Rows from block 6 of a small class-conditioned image diffusion model, named by matrix and row number. Rows with one number belong to one neuron. Each number is 50 + 10 x the weight over its row's rms, rounded and kept within 0 to 99. All counts start at 0.
After each neuron's rows are labels from the 100 images, of 14976 (inputs lightly noised), where the neuron reaches its highest value: "top examples" is what is common among them; "colour at peak" is the nearest of a few named colours to the mean colour under the peak. Only what is clearly more common there than usual is listed. The data: rendered scenes of toy objects such as cars, trees, mugs and chairs. In brackets: how many of the 100.
# fc1: MLP up (model.blocks.6.mlp.fc1.weight, 480x160), inputs 0-159
# fc2: MLP down (model.blocks.6.mlp.fc2.weight, 160x480, transposed), outputs 0-159

fc1.287:31 41 48 69 43 66 58 55 46 46 68 53 60 34 64 50 34 54 52 55 35 52 60 37 55 46 62 58 56 57 50 33 45 35 45 33 46 59 64 47 62 45 49 53 40 47 44 52 52 54 50 40 60 52 47 60 66 28 43 48 39 50 51 55 45 55 67 42 52 59 33 50 58 58 41 39 50 43 57 75 49 41 58 50 54 68 53 48 40 47 50 45 44 52 36 44 50 54 44 58 55 60 41 61 46 51 45 67 58 59 56 38 47 48 56 35 37 54 33 55 35 69 52 41 73 51 64 43 46 49 60 34 61 52 38 45 58 39 45 47 42 61 75 70 55 64 46 54 51 49 40 45 19 48 60 54 69 41 48 45
fc2.287:33 35 39 48 44 38 51 63 72 57 67 33 59 49 56 62 58 40 39 43 42 29 63 52 62 42 48 38 44 48 31 72 60 44 45 57 55 47 36 35 45 59 50 52 43 56 50 40 52 47 54 48 36 48 62 32 58 63 44 47 48 42 48 51 43 54 57 62 56 49 33 55 42 48 31 39 73 42 56 51 61 68 64 49 35 49 58 58 49 56 32 41 53 49 42 63 52 61 38 59 47 55 73 69 43 54 65 26 48 60 37 56 42 53 45 53 44 61 50 58 54 57 34 63 57 55 59 49 53 51 58 44 59 52 65 52 58 46 43 56 30 51 48 52 49 52 34 32 54 44 60 48 46 48 38 64 51 63 65 55
top examples: red object (53); light from behind the camera (51); its colour: red (27)
colour at peak: red (47)

fc1.263:39 33 36 52 51 53 50 52 50 50 45 48 50 35 54 64 39 36 46 60 49 43 56 43 60 40 30 49 61 58 46 41 58 47 33 41 53 46 53 48 64 49 36 64 48 57 49 55 35 51 70 34 43 51 45 55 57 34 70 39 61 36 38 45 58 36 44 43 62 35 36 59 46 51 70 44 43 45 48 55 38 59 54 60 68 52 52 40 54 48 47 64 53 47 56 44 54 52 52 45 40 45 64 43 51 42 69 46 31 68 53 48 58 43 36 75 38 51 43 50 28 40 46 59 50 50 33 60 63 73 42 60 59 49 57 36 60 51 64 63 63 38 63 72 45 39 60 40 39 52 57 51 63 34 57 46 43 54 46 58
fc2.263:33 32 47 45 41 47 56 50 21 46 49 58 36 40 62 55 51 53 50 58 50 68 51 53 35 37 50 47 49 52 54 52 40 42 48 42 23 66 45 47 60 53 64 35 67 65 42 57 47 58 50 49 44 45 52 40 64 55 31 68 63 31 40 59 65 67 46 43 56 60 53 62 53 49 39 58 47 50 46 69 39 35 60 47 31 41 53 58 56 56 45 27 40 50 57 59 43 57 51 62 53 36 35 56 35 56 41 51 39 43 52 45 43 57 39 43 56 38 31 54 44 45 56 51 63 28 38 53 41 50 62 36 46 47 60 30 57 54 44 47 62 55 41 44 50 53 44 43 48 53 37 58 41 44 60 44 57 42 38 66
top examples: green object (37)
colour at peak: green (89)

fc1.126:43 54 50 48 62 50 40 80 40 49 44 37 46 51 41 28 41 41 44 50 44 35 59 53 45 47 46 53 49 49 48 45 44 55 51 55 57 44 63 62 57 52 37 52 40 47 63 49 47 56 52 60 42 57 63 54 31 52 48 46 67 47 48 36 65 52 65 36 55 48 49 43 46 56 55 46 43 51 47 56 44 65 45 58 45 41 39 40 06 65 62 37 67 55 60 51 55 48 54 53 43 45 50 42 48 56 50 45 59 71 65 49 48 37 58 66 53 51 54 42 44 27 48 63 43 47 43 42 62 41 49 55 41 66 58 71 57 49 54 55 49 45 33 31 53 53 66 65 57 61 50 37 52 56 34 49 51 33 49 24
fc2.126:51 51 52 47 48 55 50 65 79 33 49 55 62 41 45 40 53 51 47 54 55 56 53 50 61 51 50 49 49 47 46 47 48 43 56 52 52 37 38 36 46 49 44 49 37 59 39 50 39 48 59 54 49 41 47 67 26 45 52 63 38 44 61 47 39 78 58 23 46 43 55 45 51 39 32 57 51 58 50 43 51 41 48 60 47 40 36 68 14 40 54 42 49 58 59 57 56 35 64 34 46 58 43 47 42 40 50 50 65 36 49 51 63 20 46 49 51 47 35 55 47 34 48 30 46 62 44 38 47 54 45 43 67 73 47 50 54 43 44 58 45 48 43 33 51 52 42 62 51 37 41 48 73 52 40 46 46 55 58 53
top examples: blue object (82); its colour: blue (50)
colour at peak: blue (87)

fc1.429:60 49 59 60 30 33 56 48 56 50 52 46 58 47 51 45 51 49 59 28 43 46 37 40 45 44 56 37 47 36 45 48 49 49 53 44 41 71 55 41 67 49 60 47 41 52 41 45 47 55 38 37 61 63 51 56 66 41 52 50 26 36 47 52 48 58 49 64 48 48 47 39 44 70 74 48 48 59 51 51 48 42 61 58 57 68 49 28 39 43 65 78 64 52 52 39 53 46 54 63 64 67 54 53 51 33 52 60 65 36 52 53 53 56 45 49 56 50 57 56 44 41 42 47 46 64 56 66 51 67 46 50 32 55 51 48 42 33 67 38 53 64 56 50 60 43 49 44 54 50 51 56 70 42 80 59 49 51 66 65
fc2.429:55 33 59 56 53 50 66 56 55 54 50 55 48 57 59 40 65 53 56 58 35 59 45 59 45 62 44 48 74 50 42 47 54 56 58 39 44 42 47 51 60 50 43 54 64 54 50 47 57 50 52 68 62 19 53 45 79 52 36 50 34 45 47 51 36 61 59 41 32 49 44 41 42 60 45 54 62 56 38 47 39 44 75 45 45 54 59 43 48 53 35 46 49 44 54 47 51 51 62 66 51 36 41 52 39 52 45 36 79 48 60 54 52 37 53 64 63 49 55 45 45 57 40 43 53 69 55 57 56 60 46 38 76 54 35 35 49 36 36 55 46 54 46 52 49 56 42 32 43 64 70 48 40 42 45 50 70 54 34 55
top examples: green object (46); teal object (35)
colour at peak: grey (62)

fc1.35:64 56 46 49 34 56 53 48 78 46 48 42 31 34 61 54 46 52 50 48 58 50 37 46 39 54 56 45 46 45 24 55 46 61 61 58 39 70 49 56 58 49 18 66 46 62 55 59 59 43 48 41 48 50 54 57 43 51 44 39 72 46 41 56 57 55 46 62 45 35 57 46 49 37 55 68 38 52 56 65 48 59 50 54 41 49 35 46 45 36 56 67 44 66 19 49 54 53 50 49 54 63 48 44 56 65 55 45 58 41 47 48 51 49 47 33 46 58 49 41 59 57 56 42 50 51 64 63 44 38 68 61 49 53 49 45 57 64 42 61 46 43 51 37 45 43 49 55 66 45 26 62 75 56 56 52 64 66 42 47
fc2.35:41 50 45 65 78 52 46 53 77 49 50 53 72 65 60 52 60 47 52 61 58 55 40 49 55 50 54 47 45 59 58 53 61 50 53 48 42 57 39 46 50 45 49 50 53 47 58 45 47 58 44 26 65 46 31 41 33 20 48 74 58 50 50 64 55 49 52 35 42 44 32 38 56 41 43 60 43 53 46 57 41 23 45 60 53 49 63 49 47 65 67 64 52 55 49 60 48 54 38 36 51 52 41 46 59 39 55 45 58 55 48 44 53 62 52 53 48 68 52 48 81 38 46 61 50 50 37 38 53 40 29 60 40 48 52 69 45 62 51 59 51 52 36 49 56 53 60 50 53 56 36 42 63 50 50 63 45 51 52 32
top examples: green object (34)
colour at peak: grey (49)

fc1.318:47 33 53 67 51 55 53 63 46 56 60 72 28 21 52 51 45 59 35 52 47 55 46 48 47 47 47 44 67 29 53 38 53 53 60 54 24 51 48 61 55 50 52 54 48 40 50 50 57 53 50 54 34 56 50 66 55 57 39 41 46 48 34 47 39 26 59 41 72 48 56 48 62 55 48 51 40 57 29 48 35 31 58 46 23 67 54 46 29 56 52 47 49 63 51 46 47 54 45 55 55 53 57 38 49 69 56 30 36 43 42 45 29 47 63 47 47 54 44 53 43 47 39 62 54 51 31 61 50 67 61 51 48 65 53 41 46 44 50 56 72 49 54 42 40 49 52 52 45 40 45 49 59 41 45 49 56 54 52 32
fc2.318:52 40 64 47 58 54 53 53 56 44 65 66 38 55 47 47 45 36 52 54 66 37 51 44 51 45 46 62 52 27 45 58 45 58 66 54 63 40 54 50 48 39 40 41 51 53 47 51 46 58 59 61 37 37 41 50 45 56 42 50 40 54 32 57 50 59 61 64 61 55 47 49 58 29 29 56 39 73 32 44 47 71 42 58 68 34 22 42 36 43 43 49 54 56 48 59 43 40 55 43 29 58 40 47 51 40 38 63 52 67 56 54 39 38 52 58 59 58 35 33 69 46 64 39 46 39 42 52 61 41 42 44 40 50 58 49 37 53 60 62 77 48 55 44 40 46 61 40 52 56 65 50 60 50 51 48 40 44 58 41
top examples: blue object (37)
colour at peak: grey (57)

fc1.331:48 49 46 60 52 42 53 66 32 86 44 47 51 69 66 57 31 49 39 53 43 52 54 46 53 49 45 36 48 48 55 56 39 39 38 60 51 32 43 67 52 46 55 54 46 40 35 45 56 56 49 40 55 41 35 59 56 34 47 55 46 52 53 67 31 39 56 44 52 32 39 55 50 55 48 46 45 43 57 39 55 49 40 43 45 61 68 24 47 62 35 46 52 49 46 45 58 23 35 44 48 33 41 50 45 45 54 49 36 73 54 52 48 55 54 46 53 50 43 62 42 45 55 64 70 52 63 43 56 30 53 41 60 70 55 41 46 64 52 34 43 53 50 50 57 63 52 38 49 41 64 55 55 42 55 53 39 70 52 42
fc2.331:41 46 49 27 46 45 49 38 82 39 51 45 60 64 74 51 48 53 37 54 49 47 51 47 57 55 39 39 49 42 52 54 58 36 54 56 65 46 54 56 61 42 21 54 35 49 54 50 50 57 55 58 61 47 58 52 47 34 36 58 39 52 59 41 53 67 64 65 39 44 53 53 52 31 42 56 56 50 54 66 43 35 47 51 45 40 67 45 54 65 36 45 41 59 61 61 58 52 40 37 42 37 52 65 39 47 57 51 49 37 50 47 52 41 63 45 53 48 19 50 51 48 47 58 44 62 56 56 47 37 25 49 65 53 49 34 44 22 55 55 42 56 62 53 57 55 41 48 52 48 56 60 58 48 26 46 54 40 52 43
top examples: pink object (64); its colour: pink (46)
colour at peak: pink (46)

fc1.368:38 61 75 62 47 44 50 70 47 47 60 44 62 44 55 56 52 44 34 49 51 55 50 55 45 41 29 41 59 42 60 57 41 31 45 36 58 51 49 36 61 41 63 56 53 57 59 48 57 59 63 36 55 36 52 43 47 51 46 45 46 55 40 52 48 36 58 61 53 26 48 45 44 64 54 39 54 55 42 69 35 51 58 57 41 43 44 54 47 48 51 60 35 56 55 32 57 52 48 50 48 54 44 60 59 35 43 54 76 43 53 45 46 67 51 60 71 48 43 49 47 38 30 48 64 38 56 50 33 62 60 29 40 47 39 43 57 58 54 45 42 55 46 46 62 38 78 21 48 60 50 48 49 62 39 52 64 43 55 46
fc2.368:65 47 62 43 53 51 55 41 69 52 64 58 39 56 51 38 67 52 62 49 57 72 37 33 61 51 46 47 39 57 47 67 58 58 53 61 51 56 45 60 58 46 31 51 27 72 42 49 47 42 49 37 40 46 50 34 42 48 47 41 41 58 48 39 52 45 63 52 45 55 31 50 59 64 49 59 61 43 36 52 40 41 48 33 45 81 43 49 45 39 49 71 45 53 39 39 36 51 42 48 54 56 45 42 50 60 62 46 43 49 60 44 36 37 43 65 41 66 59 55 62 50 54 38 50 49 37 59 54 53 77 50 74 49 50 32 50 61 41 37 52 52 56 47 52 57 73 41 52 63 57 45 49 54 45 58 53 45 53 60
top examples: green object (43)
colour at peak: green (34); yellow (28)

fc1.280:55 37 48 43 29 47 57 42 44 53 47 54 43 35 61 37 31 43 44 45 57 57 47 56 44 49 43 38 49 55 49 49 55 65 61 57 40 37 56 51 60 43 31 37 43 57 58 41 55 43 66 53 42 49 33 60 50 54 79 38 45 62 52 59 48 42 59 66 49 51 44 49 38 64 47 45 52 29 33 44 54 48 50 51 70 53 47 44 53 62 37 53 64 42 64 33 43 50 32 66 32 49 45 47 47 65 48 47 72 58 51 51 45 55 43 58 46 59 40 54 42 55 50 51 67 35 40 53 51 52 61 71 60 44 26 44 52 58 54 31 43 51 66 57 64 54 58 35 45 34 60 36 53 63 62 54 35 41 64 47
fc2.280:31 75 54 54 49 58 60 46 54 49 48 56 28 49 56 56 58 49 39 50 64 41 51 56 63 49 51 59 59 50 54 51 50 43 62 67 47 45 46 48 51 48 43 60 66 75 50 36 53 64 54 49 48 51 53 53 56 48 44 51 21 66 58 46 46 49 53 28 51 55 63 42 35 45 51 55 60 62 66 40 42 64 49 65 50 49 47 58 53 48 55 64 41 58 52 54 52 49 45 56 53 55 43 52 50 51 62 51 67 61 63 54 65 25 62 69 70 49 44 71 61 43 60 58 50 44 66 75 49 38 64 54 47 45 43 51 49 51 32 56 41 48 53 31 43 51 41 31 52 36 60 49 58 51 22 49 60 43 50 43
top examples: light from behind the camera (54); yellow object (49); orange object (42); its colour: yellow (33)
colour at peak: orange (30); yellow (29)

fc1.224:39 52 40 60 54 31 50 35 64 62 58 58 53 56 55 63 61 34 35 35 57 64 50 40 59 62 49 36 60 55 48 52 44 51 64 50 45 56 40 55 46 67 50 54 65 55 63 56 59 62 77 53 58 47 51 54 51 40 65 51 35 48 35 64 53 61 39 46 52 61 55 69 42 56 69 61 64 47 55 63 58 50 40 53 28 53 64 47 51 41 56 39 47 50 32 42 64 50 60 65 46 33 54 34 68 43 48 45 54 30 47 55 46 62 45 32 45 68 55 60 30 40 59 61 65 54 49 44 38 66 47 64 42 54 41 49 42 57 47 59 49 46 54 34 56 55 53 63 43 45 49 51 46 51 59 54 49 73 42 54
fc2.224:56 45 57 63 35 38 63 52 70 58 44 36 49 59 47 58 69 42 41 68 72 46 55 49 47 47 56 54 52 46 58 48 68 53 58 43 36 63 57 45 37 50 59 55 51 59 39 52 55 44 42 48 49 38 44 76 48 40 72 50 70 51 53 49 43 60 53 43 47 54 60 42 60 44 33 54 55 47 49 34 59 59 56 51 35 57 24 66 50 43 47 32 50 51 59 52 44 48 51 42 48 48 56 73 47 46 49 36 78 71 51 51 63 55 60 41 50 54 44 55 44 40 62 61 35 29 42 32 71 49 45 41 54 60 55 44 53 52 62 52 57 43 41 59 43 58 50 52 46 39 33 40 40 51 34 48 42 66 53 43
top examples: red object (71); its colour: red (31)
colour at peak: red (29)

fc1.404:47 50 53 33 50 43 36 65 42 51 44 27 35 52 51 55 46 40 42 49 56 57 55 51 73 48 60 45 43 60 60 45 46 41 59 47 45 50 46 63 58 45 32 44 38 70 51 48 45 58 60 57 35 58 37 68 53 37 37 53 54 60 68 46 58 32 61 68 66 56 50 29 60 55 59 47 50 41 49 55 26 49 55 59 41 52 55 52 44 39 73 46 46 63 43 44 48 64 71 48 47 62 41 50 55 32 57 36 46 38 43 37 52 50 46 72 68 67 33 49 55 43 48 51 45 58 27 44 40 56 53 45 50 61 32 60 54 57 45 37 45 54 54 55 61 53 40 30 51 43 53 52 56 41 49 37 46 46 49 38
fc2.404:56 57 47 50 43 49 35 43 40 53 54 56 40 56 63 77 49 48 35 41 33 59 64 53 58 49 57 33 56 55 51 39 42 48 68 40 46 57 48 39 55 49 78 47 42 44 52 37 56 38 62 58 59 45 70 61 42 60 54 48 47 45 66 63 55 49 56 62 44 47 50 52 47 39 30 57 52 44 46 50 41 42 60 44 29 52 50 60 51 34 55 46 50 62 45 48 27 39 25 39 43 50 47 51 51 50 46 40 33 68 53 56 48 71 48 55 40 42 36 64 29 51 39 72 46 66 39 43 47 44 44 68 53 35 63 43 57 41 58 43 48 52 31 59 36 51 40 39 52 44 41 39 38 45 40 54 46 48 48 59
top examples: blue object (90); its colour: blue (57)
colour at peak: blue (90)

fc1.193:57 48 58 60 61 51 56 42 34 15 55 52 45 43 62 42 51 67 44 54 48 58 37 56 52 48 49 57 41 28 55 37 55 57 51 47 63 40 54 41 48 66 41 48 49 58 39 53 58 65 54 39 42 49 35 53 45 66 58 51 46 53 51 58 55 49 68 59 34 79 34 41 59 46 42 41 53 49 53 37 45 49 60 55 52 64 52 47 47 43 57 49 55 50 58 44 60 60 51 33 42 53 75 52 50 50 52 69 41 46 58 58 53 44 70 46 47 43 51 47 58 65 28 38 38 52 55 49 37 52 64 39 22 55 41 44 59 36 48 32 33 75 50 57 39 49 51 56 37 63 34 51 50 62 47 48 50 51 56 47
fc2.193:42 56 52 49 63 44 48 48 76 53 54 37 48 48 66 47 54 45 57 42 52 47 47 48 45 55 45 50 51 34 42 62 44 54 56 36 58 63 53 22 54 46 63 49 50 43 44 44 35 53 36 46 51 67 64 64 47 46 45 37 67 67 63 46 60 48 55 40 38 43 39 58 34 44 41 65 47 57 52 40 48 45 47 72 55 40 54 56 71 37 62 45 45 48 55 59 71 65 58 53 58 45 59 64 57 47 50 48 47 63 41 54 40 58 82 44 48 64 34 64 51 61 62 64 65 41 39 51 52 57 39 52 71 63 43 40 56 49 51 42 41 40 38 58 58 54 59 64 64 56 39 49 56 61 35 53 49 60 42 39
top examples: red object (60); its colour: red (30)
colour at peak: red (35)

fc1.256:43 51 33 59 51 48 54 66 53 71 46 39 54 34 33 46 40 54 50 38 31 47 57 22 59 38 60 63 57 61 45 57 48 48 57 61 51 43 50 70 46 46 55 39 60 41 59 46 65 49 48 48 40 26 46 63 56 40 67 46 29 37 65 50 62 44 31 57 43 56 60 50 38 67 64 38 61 60 37 39 53 55 47 55 53 35 36 60 45 41 38 48 42 58 53 46 33 49 41 56 62 33 49 47 38 49 48 46 48 47 64 43 47 52 61 53 56 49 35 43 56 34 58 52 63 53 31 54 59 43 48 47 31 43 41 54 48 47 46 81 52 33 49 52 47 52 59 47 45 58 45 60 52 49 38 49 38 38 51 37
fc2.256:37 44 48 57 52 53 41 57 60 40 51 47 54 44 50 62 52 43 37 58 35 54 65 44 48 50 45 54 41 41 41 44 57 58 42 53 64 51 43 57 50 52 30 53 55 53 58 42 63 50 58 44 44 57 57 42 54 54 42 58 49 63 54 59 60 38 40 65 60 45 60 61 56 37 39 61 54 57 73 44 52 35 43 66 43 63 40 41 51 43 63 60 33 50 49 47 48 52 49 40 67 43 46 58 55 59 50 57 43 49 34 44 40 34 76 40 40 50 63 45 48 36 48 73 67 25 45 53 35 74 57 57 88 52 47 65 62 67 49 56 69 45 52 49 39 45 36 43 62 55 51 51 54 50 49 48 31 54 56 44
top examples: red object (45); its colour: red (28)
colour at peak: brown (70)

fc1.362:48 46 71 50 62 61 59 56 51 60 41 37 55 39 58 42 34 70 67 60 65 50 37 45 46 33 43 55 58 49 59 90 32 64 48 64 42 48 59 44 57 65 50 47 42 43 54 38 66 61 57 38 50 61 54 44 56 55 33 65 62 48 35 55 63 44 57 55 52 42 56 55 29 59 49 52 53 35 58 45 41 54 44 48 46 46 51 40 39 35 59 56 49 47 47 52 36 59 53 65 63 44 39 35 52 44 40 48 65 56 56 22 47 51 58 42 53 48 49 46 48 42 41 38 57 41 56 35 44 49 41 45 52 55 32 54 50 47 43 51 34 50 53 63 29 57 46 31 48 52 61 46 61 63 50 36 50 47 44 55
fc2.362:44 51 51 58 65 60 48 59 65 45 49 57 54 59 48 38 58 44 53 30 51 55 34 37 53 59 51 46 48 47 53 25 56 64 38 35 42 48 55 56 69 62 43 51 54 55 48 47 51 68 53 55 44 70 52 45 56 43 46 60 89 48 44 40 51 52 46 58 50 42 48 56 39 44 47 38 53 35 69 55 41 51 55 40 53 60 60 43 71 43 71 68 57 48 52 58 40 65 50 53 41 46 59 51 59 45 60 50 51 52 44 72 41 67 76 45 37 44 45 43 58 34 50 48 55 35 35 33 43 26 49 48 61 49 60 62 41 54 51 66 38 45 50 52 52 51 45 43 54 51 63 46 50 51 49 40 59 64 42 35
top examples: green object (48); its colour: green (29)
colour at peak: green (48)

fc1.22:59 35 58 39 65 64 60 50 58 38 35 58 37 70 52 43 50 47 45 43 37 71 50 39 32 62 37 48 35 58 42 31 45 52 55 48 32 45 62 39 53 49 37 71 35 57 58 44 58 40 46 63 69 39 41 34 47 61 59 58 50 44 60 52 54 54 39 55 54 44 67 51 55 56 35 52 67 48 42 50 74 49 38 43 44 50 41 49 54 51 50 40 59 40 41 44 45 54 50 60 45 55 59 53 69 32 69 66 71 46 57 53 52 46 37 54 47 60 44 60 46 44 46 49 48 32 53 50 53 47 52 50 45 65 48 46 54 41 78 34 50 50 42 56 56 46 72 58 54 60 37 51 67 58 54 46 52 57 59 64
fc2.22:53 55 67 41 61 43 57 48 58 53 39 40 44 45 54 32 45 55 67 63 42 55 42 43 45 41 56 39 66 76 56 68 40 51 34 45 47 25 50 38 52 53 62 34 61 54 54 31 50 56 45 54 31 59 57 42 52 74 37 47 60 55 49 65 51 56 44 34 69 49 51 46 55 61 62 33 61 66 53 37 56 54 40 31 58 50 41 48 66 66 54 62 67 37 43 51 55 46 40 71 63 46 52 54 51 65 30 49 55 62 52 48 54 42 50 45 54 52 27 42 48 59 51 49 50 34 48 40 50 54 53 57 46 56 51 72 55 53 44 41 49 52 61 38 45 58 38 57 55 48 57 37 66 44 56 61 49 59 43 43
top examples: red object (35)
colour at peak: grey (51)

fc1.291:55 47 41 35 28 59 65 47 65 36 42 47 62 50 39 49 35 60 58 49 47 38 46 46 54 54 42 26 46 42 50 44 47 54 59 37 71 64 50 56 50 40 41 53 63 51 51 59 44 51 51 61 64 33 35 48 57 64 55 55 32 61 39 51 54 44 69 65 56 56 28 53 55 56 41 44 51 49 45 40 51 49 57 48 72 43 58 62 54 53 40 45 62 47 59 66 47 50 38 72 57 63 66 58 58 39 42 49 59 49 51 51 47 44 58 45 34 43 51 21 47 28 43 56 36 44 44 55 47 50 37 56 45 47 52 40 58 54 40 51 65 62 66 41 64 56 51 40 61 54 55 41 65 42 74 49 59 38 37 46
fc2.291:55 42 40 53 43 44 51 53 40 52 54 66 64 50 39 39 54 62 57 44 53 70 49 65 46 49 51 25 45 46 51 63 53 43 55 53 48 64 48 42 40 67 48 60 52 72 47 63 54 38 58 39 58 49 58 65 39 44 55 38 20 36 55 47 68 57 55 46 56 44 44 53 64 49 60 79 35 49 47 83 41 61 54 55 48 52 42 50 47 40 41 56 46 46 38 58 59 53 44 47 46 47 53 65 62 51 64 32 42 67 45 44 46 46 50 35 51 44 55 63 51 33 45 33 47 44 54 61 61 68 50 47 31 46 47 47 52 47 34 46 64 37 50 59 51 41 35 51 52 51 36 44 62 38 34 46 52 66 55 58
top examples: green object (74); its colour: green (39)
colour at peak: grey (57)

fc1.136:46 62 54 53 49 38 41 58 52 52 59 56 44 71 33 59 54 66 44 50 62 54 51 68 44 51 65 66 44 45 61 44 54 35 59 37 48 56 50 48 32 45 56 35 53 35 45 55 46 52 28 56 63 41 59 60 59 59 33 56 37 51 60 64 38 39 47 48 48 58 39 37 62 60 52 69 49 55 47 59 47 39 41 38 46 53 47 53 53 37 36 34 48 39 61 42 45 52 68 56 48 52 57 53 57 46 54 51 39 48 54 52 52 41 67 47 61 52 71 42 51 53 65 58 42 37 38 53 41 61 56 42 40 41 39 72 48 58 49 38 53 37 33 50 44 65 66 56 50 37 45 25 27 43 44 37 30 65 47 60
fc2.136:54 54 49 59 46 57 62 47 39 48 43 46 35 54 53 47 58 48 50 57 56 53 48 40 47 49 35 58 58 57 55 46 51 56 57 57 39 54 35 41 43 67 63 42 62 55 52 58 68 51 64 76 58 46 55 35 53 56 54 45 57 55 56 51 33 41 60 51 55 60 43 55 49 59 55 41 60 56 44 39 63 53 39 61 38 54 43 25 55 61 58 53 49 31 54 47 69 41 56 35 46 52 47 35 61 56 35 44 54 33 37 56 66 54 53 64 39 50 57 61 28 63 53 15 45 59 53 47 49 37 81 49 66 53 51 60 56 52 48 40 60 46 65 43 62 59 60 45 46 28 58 40 56 65 59 42 64 54 49 58
top examples: pink object (39); its colour: pink (27)
colour at peak: pink (62)

fc1.315:39 55 62 58 47 58 53 33 56 40 54 63 45 44 65 47 42 50 45 50 54 45 33 49 49 53 52 52 43 58 53 58 53 60 61 58 52 48 48 70 48 45 38 49 69 41 51 51 60 58 40 49 56 40 35 47 57 53 67 48 55 68 62 30 63 50 57 50 57 77 59 55 50 57 55 39 37 38 54 50 55 46 61 82 51 31 45 54 48 36 57 29 52 58 44 55 36 55 41 45 45 52 45 48 41 76 58 39 49 42 38 38 43 51 65 60 26 53 29 49 55 67 61 57 72 42 48 61 49 41 49 50 39 55 53 43 62 70 41 44 69 39 50 42 46 63 45 50 60 46 54 59 40 58 57 46 50 36 62 39
fc2.315:59 70 48 41 45 44 51 35 59 65 59 65 44 52 51 50 51 45 51 47 72 39 43 45 56 50 42 44 60 44 38 57 50 52 57 41 51 58 56 56 51 40 40 58 48 57 51 61 61 57 36 49 57 55 55 27 53 48 51 77 42 43 54 24 35 40 51 39 61 41 68 40 58 40 26 79 42 55 43 56 60 50 60 40 57 68 49 40 47 61 67 65 38 66 39 48 46 55 51 63 42 53 48 45 52 53 52 59 38 41 59 62 55 51 64 48 69 57 34 51 63 46 34 36 43 37 53 51 49 57 55 48 69 67 29 50 45 47 46 44 65 51 47 38 57 61 56 53 39 43 49 39 49 59 41 46 63 50 48 67
top examples: red object (71); light from behind the camera (58); its colour: red (50)
colour at peak: red (75)

fc1.161:57 59 39 34 57 45 55 51 62 46 42 35 61 60 52 61 42 42 38 53 48 51 50 27 47 43 57 46 57 50 48 44 56 51 41 51 51 67 47 63 34 51 46 48 56 36 38 55 60 61 53 53 58 51 42 40 47 55 37 69 74 74 35 74 61 42 48 47 63 42 63 51 51 42 58 43 36 49 58 59 58 48 39 59 53 41 47 49 33 56 56 46 41 43 46 57 42 61 33 74 64 54 41 73 51 23 58 52 48 36 54 57 53 43 46 50 44 44 44 49 55 28 61 40 47 44 63 46 52 57 31 57 53 44 49 74 38 65 55 37 44 38 41 52 43 42 46 34 37 44 44 44 57 50 56 43 43 39 40 33
fc2.161:45 46 52 32 53 40 49 49 57 59 52 29 71 49 51 57 32 44 46 37 43 76 56 45 52 40 48 60 37 44 40 47 46 65 55 54 52 67 57 39 42 62 62 58 56 36 47 51 49 42 40 50 47 53 70 32 46 66 57 46 64 21 34 68 45 59 49 69 53 55 55 67 53 41 38 49 54 50 63 38 47 51 55 50 61 56 39 47 43 59 60 52 44 47 40 42 38 53 31 61 52 32 73 64 44 63 42 51 31 62 38 50 61 53 38 30 40 55 52 49 28 49 55 60 55 47 46 44 43 60 53 55 64 57 56 65 43 46 41 54 56 43 47 39 57 47 58 38 57 51 61 47 48 63 56 46 41 36 45 60
top examples: green object (42); its colour: green (30)
colour at peak: green (45)